Weights of a small masked image model.
Model: 32-pixel images, encoder norm rmsnorm, encoder activation gelu, encoder moe soft, encoder layers 12.
Training: muon at rate 0.014, 15900 steps, batches of 384.
Rows from expert 6 of block 5 of the encoder, named by matrix and row number. Rows with one number belong to one neuron. Each number is 500 + 40 x the weight over its row's rms, rounded and kept within 0 to 999. All counts start at 0. Numbers have three digits each. After the name is the row's rms in percent of the matrix's.
# up: expert up (encoder.blocks.5.mlp.up, 32x128x128), inputs 0-127
# down: expert down (encoder.blocks.5.mlp.down, 32x128x128, transposed), outputs 0-127
up.15 092:542488512481558508504438510436517433463473490575547398501467519500500486481533510551485526516518495506515605547519510536454416446545506502490463427427526579514533482464497529501481527552406507511523503519520474473532554456506534486465498491503518486462541569543503475448495438521529502552429499558440545480499502526537509586534460496469551561526586531540558526519446560481516454503548
up.16 098:509522569452547501495543487494432471507524460585510516593463552457438515552448482605477521508557516503497535487492449526500457497431549484541473500532503527549501489530510542577485539548444492555493562493414456534477544455610519492564461489525514507459513482532544493446515473508546386539463525570484515504478526470524478511519491500492524551490548459513529504519503545577512565506545
up.17 090:614518475554501497438520498462530533535490542523502549454459475445536487557424505459502502527434519458496478492486507523461497502542522465496448492439498541568437439410514423475470482579449450552538605546459490512520500477507518500526518448524550463492517500528476438536493552489442547498511561541504486440445418401447472494492465525478454476488540531476534465507505469506541489463537
up.18 112:471464508501497457523531493461568531554476523561484438442443524506458463488486495623531456546438448482548470497511435521399461499433544468453524456523506527469519537506425476515527588467464477497457555519541571499454501470517500520454478533539474527445524448468465549450570487522530504493500496467513472508395515475488461545520585522460493512502535505497532558595513479495498499545539
up.19 099:495465462477573506549495503517516538527516456459555495543472500496489473568565476560517446567425515496536564504512573534483516457495515445479446466502501561520487482596509434486469573482531435485532562427517507454497556494510461522539585478423510485507537531500541428493505519468567572528560488537464498514513540535452531505430453552504475415545508463462420456509492514532493502466515
up.20 118:508460498508563522551415476459461432534401487554467587587464458543456470492540516522479488487497531461523549493532527477478532517485477477521530515495527455470535483444547537469567560562517528494391517450511522496478496556499551422536528488513500511554522513551567520466500456484525435464533493488478549438499514496490552517530434525596490442519516501515454554540572469520494513454563
up.21 083:458465509492465456460473519506500442559469551490516531514521476505454503497526591419548506554458498460504420499491558577448478375529549537487531543445581481572475453445484481530479492512515480476496468517520422516476440480483537493559531472455572488501460494499504448530501454494548504480525442537419535477502545520478514462461466550531526490545463502545465521451484511487501537528626
up.22 104:500470488483486526556472502564569516521504502474534368530563538552498549531452461454519459445496572556495460464461489495469512407422461480574512562465508479578483483491504530492512443460483556496523482520529437481458510446525602531469476503451512478550536472536569491495463510522536479549546517540500571536460531480535487501518511518458558449510547448460461533537490557532457499536549
up.23 091:530416465550542460518494497478502489570418564441509505545495530540529521513501486455508443506556537482480461561569541543509425469464468439541506482521514493479485548586571488504506455489491499479500491514523456490484480560488529541441416460481536473431518439422441548440505523466525505487525506572555515491476509453419452462528553543519491521537480412502513521557502506453524565512572
up.24 107:481506456476512495494499571415552461471470534494525553535462516531482454623460533512503468531484562523549515475477514520427530472521479518557491481505431552495464450575449504517579476466501478480464509522542502514519538521469528464516506479489492428448572457477468517581518498556571550480473536471469443506443478432432517497556466516440494500506444496598505500479538578461472520552562
up.25 101:496501487417462481450498527457481525513436460482528487513476502465576479526513499533532572504486536484494601400523504510496504509494554479573488543440500493494499463527467483567444507528525491512547433542512470532536481445502563568518411518575459493499543472506447510569508511536398512543463545515514525481531499459494545494545439439544502438431544475544486493487495502420490602470492
up.26 122:471437500509564549537453480481536475472519550528569444578498511480413536580480523516481487410460486502584491487477457507542518457519570538511489598477425458566465478477497442529473482540555536569486497488510486504514559534471497485474453493502496483511418466529504503506536593487527470531489475507528442445501449530500454441498525529470461498546449552513525456572479476525503506392483
up.27 099:536466417467460475499490435501524429492490450505489480511547483485469456561548534522533495510449570467468483430526511552507547474462402476459515526535452453549544406548531503535463456463475461525428520478482475545481528469439465560483459498552496528522495490514482531423477522554565473503467454425490557487436544575514432547485507571515458440517505491524491521512475432575503473473489
up.28 106:477435504522493564517531500539503487489509429437540481436481517433415483515495512513567436568526576536541572470505482548461398473577491509482492470455507546538546540482526488500512502498490515483492551517501488486494486559493555509572416490504570491539511465487546523555525438476539490491546498503474481575470510534489432525525482528455497505445570498615528470522486495519501412466575
up.29 080:428462583451492513525465530503517503483442450461550485455469504461485470546534521541446504486503568548451460485518431605490518519542523503534505485448463432504554512529494520545528517453518496511447582529552438482590530531508468436470475472506569437514499504469484442413431490489497546508540465511429529484436445534516455457519530550521525503418517463484500460547461516474489544488564
up.30 107:566502460462443483481537491538500529488513455506570455552491460439517533477494517509523386486485476451466493540518529522478484432530577465475442552460506486471465559520444485559568508586436516564552480547561491548550447595446471558503448527432562476501531530465504483531486526517513485467502531519509498508529459499520535502464472446491484468479510600436549541491498519486524482588534
up.31 119:490477475485485437465494505501511519512553431550524478524524498455513549533453520534559429480547519511534499433556501500530501575495571487485529540468468481514463471464521466512544416522527497503559524471552527437573510430494491519477380491489463502455415488507494530514481619476433469557527487533517508432479523532535483505534547493456573505459538471430548511534429502484456504470582
up.32 088:520454480536503514559457511510577502536534484450497532456482565495455452474526518449569546489523528486528410423509507454488529528502545554546576502533508485473442470544474526482605477571447442454502448578539500526443463428471542532543465590510474489498520484483504491507575527490525455493473561470543457483569513434467498493592552498483504506535516529501442452555507493536495528464493
up.33 095:468454436476463498523569537460482500569504475550487456451579485505450500526509589464490522459517478514463473471467523520519509541489508552428457540488467519459502407457492455498524569507461509490491471538488460438505578529446455533461472558466485474445475482446493469489634386530490527473495537503469452571490486442487542541526461481487449530530487510501553520478426482482561504449479
up.34 084:544469448524460527585509442481491551474466431554507540522532533447529517594542515527443515551440502522430497456505450498443482518494471474541509513437475527516451535502535494505501471439594490481519506553497479524553517452507482526480434488512473490523458520444516521447468527532478591543455522469492414563493479523453484482551540556457546512400540545512536468446453564500535469430494
up.35 096:462444425517504546518458432512497499541568493513442408395518484471440550485459528500504425422494494430479510494554514404521485508553579470440481481444423551468486530527550522528501510474433450496470474496454467543526492521506462552456451448527488478460495569521507516463505460545507469494509502493458500555486481462468485531450468562433475541516521519493450550597517487549502496496495
up.36 106:501551514442565498575475488479522558448496505561494561566543475498515508453531528558477459541469554464537468512436488510478471419471521474497493535498384473478529493516483472517520553510506479514476529453438475576498585439509458484477491455509541477571523463503515472460539480505461425501438517531522446456442578501439561465490447456529543569471542439509519524501541463432543476460510
up.37 121:485509438530452501519486504519549493521508516513536520559527507437463557577424495545502492450504534459514530477521472534527466482439489388562491554521505463563494436500548540447493450484501515533430511456491520464487568518486567576450443468501509461560461520543504467513522537518521514489489488507433464461533450496505479523521456506529511495560528535506514511598489624429433438458556
up.38 097:510491484470464510456484503530494536511478493405503497436504521469386582522543504526553514528478516392482468489608566519534513480516450473485460472441440525508537464464487389537435505491477486535543460541467420561493540495507461522560560508474498457489540502505427476471496464505542504528526540544495564452494534494472546449473561507425510485553530493455501518472506526460462533439478
up.39 081:455497550526471556503448522526475484457470439428527450517503471573514519554537511448469530569475503537465500434504503582514476505460523546444420548499539564539556494444512514513491465515501423428451430503513498557549507533496501518518481576548524505464488501529526541475559552524455516502439542555530527535542491496499470397513497490529460436517470605526450491433436456474503481501516
down.15 103:500474542503520521487494552397469466532490505549438532463471498497535477493508496492544467481494531534437514527502513541501432488556508519452451490381567551489522463492492470581466545553481514492529491477511451512509479502474527502546480465529434549490547451517550512425454518545560510549487524574510514532562467477578545522567460541534586512515576559555505575441448500528554508458534
down.16 097:545510550536420471458481424513573492471474487513433461524533516500490431447472563493591597551506504499477486509494470512453528472480425478483500463467496464480514581499476456502470448503478523464411525528468531453464495494432494531537539514505523487561479490506510501486468519503374453473472434500500520499509547484459484517584475429522515452436465464502477527501413433515479451574519
down.17 099:474498514493505486414523507487537484542425540487479438499474441575500492536543481468531487537457552509459521513526533511459399440481521514517494518434469482488509560551571554510512512513437553508475489506509586488540546465595532469496500511480486496467429456416438524437465395486520455490433545483486511529482411476477552507556569536530491551511496517532515595502511516461485507502531
down.18 116:521512514520477428484490511461521533532482579427490571439488573493604540496532559499477508532427502482427422529497547496491566548455575564546502483471576503482427520425566535481487486454455504484461441468551510553555465449501513483524532529485513476484510477495502519476460435527447481459581505526546455514481516523516519513498525555552573514528447485534466450462493500473539472561483
down.19 097:524503529528496448519503470443434563530452476475490513440541514469490486455454514444474532544525549485545441504525424544536509483583510516522535571498486511548480461555497482528512460541456499503439515531523449532494522516540543555485503492519525518508410423573452423574580494544494459485474520502588517557492499516527451440569556505535488571447534517489590521483532483541480541474438
down.20 121:493530492447422487453447450482479443482539515543461437520574511472485458520469566465536578520419480482507539465503485505521510476549485490464407504553557521515554477508478444526462522492520469501432489500520511552430550475548505459466460499514427460480481490512528555420505516458476446506387477489499481533548528448486550491542565534567549501553422524501480473542417534495526507530451
down.21 092:511504485492563518490495487487506535498416516496439490451474489496480561437581463495474477515488501470533506549469499520455502543524516491554459469456518453453433431621457520504496481512512437515525458527454544437445515485532484471498438519500549435492484521562533502413475542504462527522460501498544450481522455446529433534560388458563488529450450537469511559472417500530457481538454
down.22 108:495551475459481476505500514518432434507541529478566510472517461467529536540502563475524514448553496538427495488536565466507483466470535499470511558543505489544456536522502508548524496450559430548387537479484557548450572530507460536476404491385417480455501499454476486498429540463509467519486522445500518452531533522477495474509527499495501583542545412445465486513534517505558480520465
down.23 086:557483504431594472504496523488526459531560510475519537475460465552462533580529486505529560459433489560479427490476512485476488455507503531535449525534501534449440443511494519524578520480496548477462469556491502521503500499563445484515477492541423454522463495506576463554481471566517469460538492559482400484510528493583547503470559491560477446587500452512505461444521512593475462532506
down.24 103:515472557535502442509527479560541502530534598477481545507557550449540531508528543498468466473469580473508508472562476533530521455536513403577415447534471408525488485476471475437508509507434485550574420541544485515542501472546487490479460488512538460514503532434500447544549481484485439553516524481430468536457488484577437462469476408481506464478547517505540522524488475519486520502459
down.25 105:541529490523505518480522556448475522539527473547513579544509482468513511452415507561570534472595489487475545439503486455576494553531520445434444601477513529589512524487474535503498525554466500521558525455468465510508548527465480529528589503455538433547529499476473470476475522504566434492513499521485479514485524506438473511460538468481445431416502493533516530457430569446529453511498
down.26 112:477495491517445463459521484477484521465528542554545529530417469535446505551487526470519456515512524524512531512501529527435478497536523572490487460503503532467543470427449517575530491508450535506511478499453481471503566495467493452412425438548497504472492519517455497474565386511482503509491430510398534492494440508456557472549421531593580501516519496426460509583500545507493564503498
down.27 098:494438525418412599514505477482487481441561529528485488519481523527525530544476519539478516482534488494554529488473466539564525473540538542530416435550576532536478440481424470483472471485478467500516541523511447456497441568547485435472484545449476482473505500503520497527497410502462587486578560499520512473501434469456519449492553448483485561432526503439531438482460504482520555509466
down.28 102:493471469403522518536518482538520520561504495489567524476536525468508531461460496480603434449483552539542424482553513488485520583542556432492470512423466491508478528482429560501538450517576484480494515463435518511514441481501471488522478489589482499449472518495545549575496504526585496505529544493445460530504487488475531525492488569511458548524492535548550486459555519392557491539464
down.29 088:476521507501442499430489495442592510484470536521417526487516435516479457450447496539517505498472566498475540498516526496514471533531537425467514412471499508532453517588469469494574519432564453480563535477521479430498429511517503461591519551555464548456475540507513477487526519492584581552531531474439514582502528469504536542499506473527544525473559536585491509485482492494522569521512
down.30 108:466523479593449555565522506420529484472497509470446577462553484508490460495476500510444520489539531538486500443456504482519496500447541521513477469426467473481505517534521509560458486550446500504592470515510507424475506506466470460536483583459480535525467542541412433549535457478514479529443529457465507465444493561488524479565446517504532531509465519461405387511473528442543461455509
down.31 111:402449519458464430472485464456506477484518500563560481460449507518430543526460560530432548536558512542548447461483517451531495439397548535585542512456429545527510551435485509447561493520567449476546508542541510485443499532462498499491460523493471474495479505542554446437414495489482432476475502558539553479460505513524537461543507505499485540510503541515531488564524511538458489484494
down.32 096:489487524560525536461492521529543474529476526557509531487497405507576604518482526575590469511528539437556571460490552473516520411491488451543521488508479460522525512488524509510543564462484526503416459479473501464555562497446425547447537517534541575521417545479478526541511501476477513505576506501489506555484541549492493547577519534546548506529491480527559529486463548502563493503469
down.33 086:513518507491458475532487489439501507480529496533429455484465532504523536556515520495481516478484428524482495574546495502562510430493478465606561449569501491535545523509398536459441464449538500456508519458502505535486496472525535511487564508542519547558470522436476556534494586508515447480474555526550496476454495537493505426494485489451509574551352491460515454505530511468515492562559
down.34 092:500530458471535445469481505476461499485469439503459445541540548489512500506534551451548437504563476510483499529472507466459498483543514518507474501499488345517515489491468444573477428580465487603471496521446490577472493458478493478550524527506499415487506535423498552517503552531490495496476526543452488547571423531578405437473490509541468547522503480541458496496510485435511532474500
down.35 101:478434516403507485529483511487478461532485542387502545481523535491473475573566536521456495548567529424495525428489497479489525562519454458510529532489418516531471465501384493478527428448492501424500569504547491461507530452482467473521566501494565465522541476480541536484514523502476529500513520538475484508550538443565501492451446479520622490497483515484543525450511459502473526438542
down.36 101:450418510531564460454543510503518506511563505432430509506413572477486446499464527502454461540495514522416540489535485543515527419479439572530575461502536493537535519492441500443418510491497467483503553540523523438489476499429526503531530450506507464470539491510479515586556472489452554466471466510476487478386467546448434526456507493561494533465492531479525489501518461543535536493561
down.37 132:367479428442417475433471511510505440503538532450506498487479479542472503551484562533482533496447560512462430522489477489480486456502527520530449524479494476499491531516547444567531443542541472508506532496485471446475562507532533524448446475501558453470414475421497541532506491472452463568488507554493497499513485514529576465511521516464524519536435458431456476582461587452539504496471
down.38 095:486470476488547497442563432464432511460445527502421489490496501566453504535510484499544535539495568500564552567457475541490445465536509442602475581496577527551560473483514541463497472494456486440576555520500546486481504510526546499414488477475508507560488481493425553443452531492513439438555477552518443553525517516474510495527454439532459485453517479470553531504461527509471520535523
down.39 086:488512482498498480440565518551465499524425509546477502488489482456526470507437439530517484543520520440508551519472519491521494426451523551548500420519491496506472540544496565499449532561546466525519534496424496528539539546476544460454497413477477507465515512517452483525486555576475568614505478567520489509480510580539524511499506505401396561505457534529575537490454511521442474513535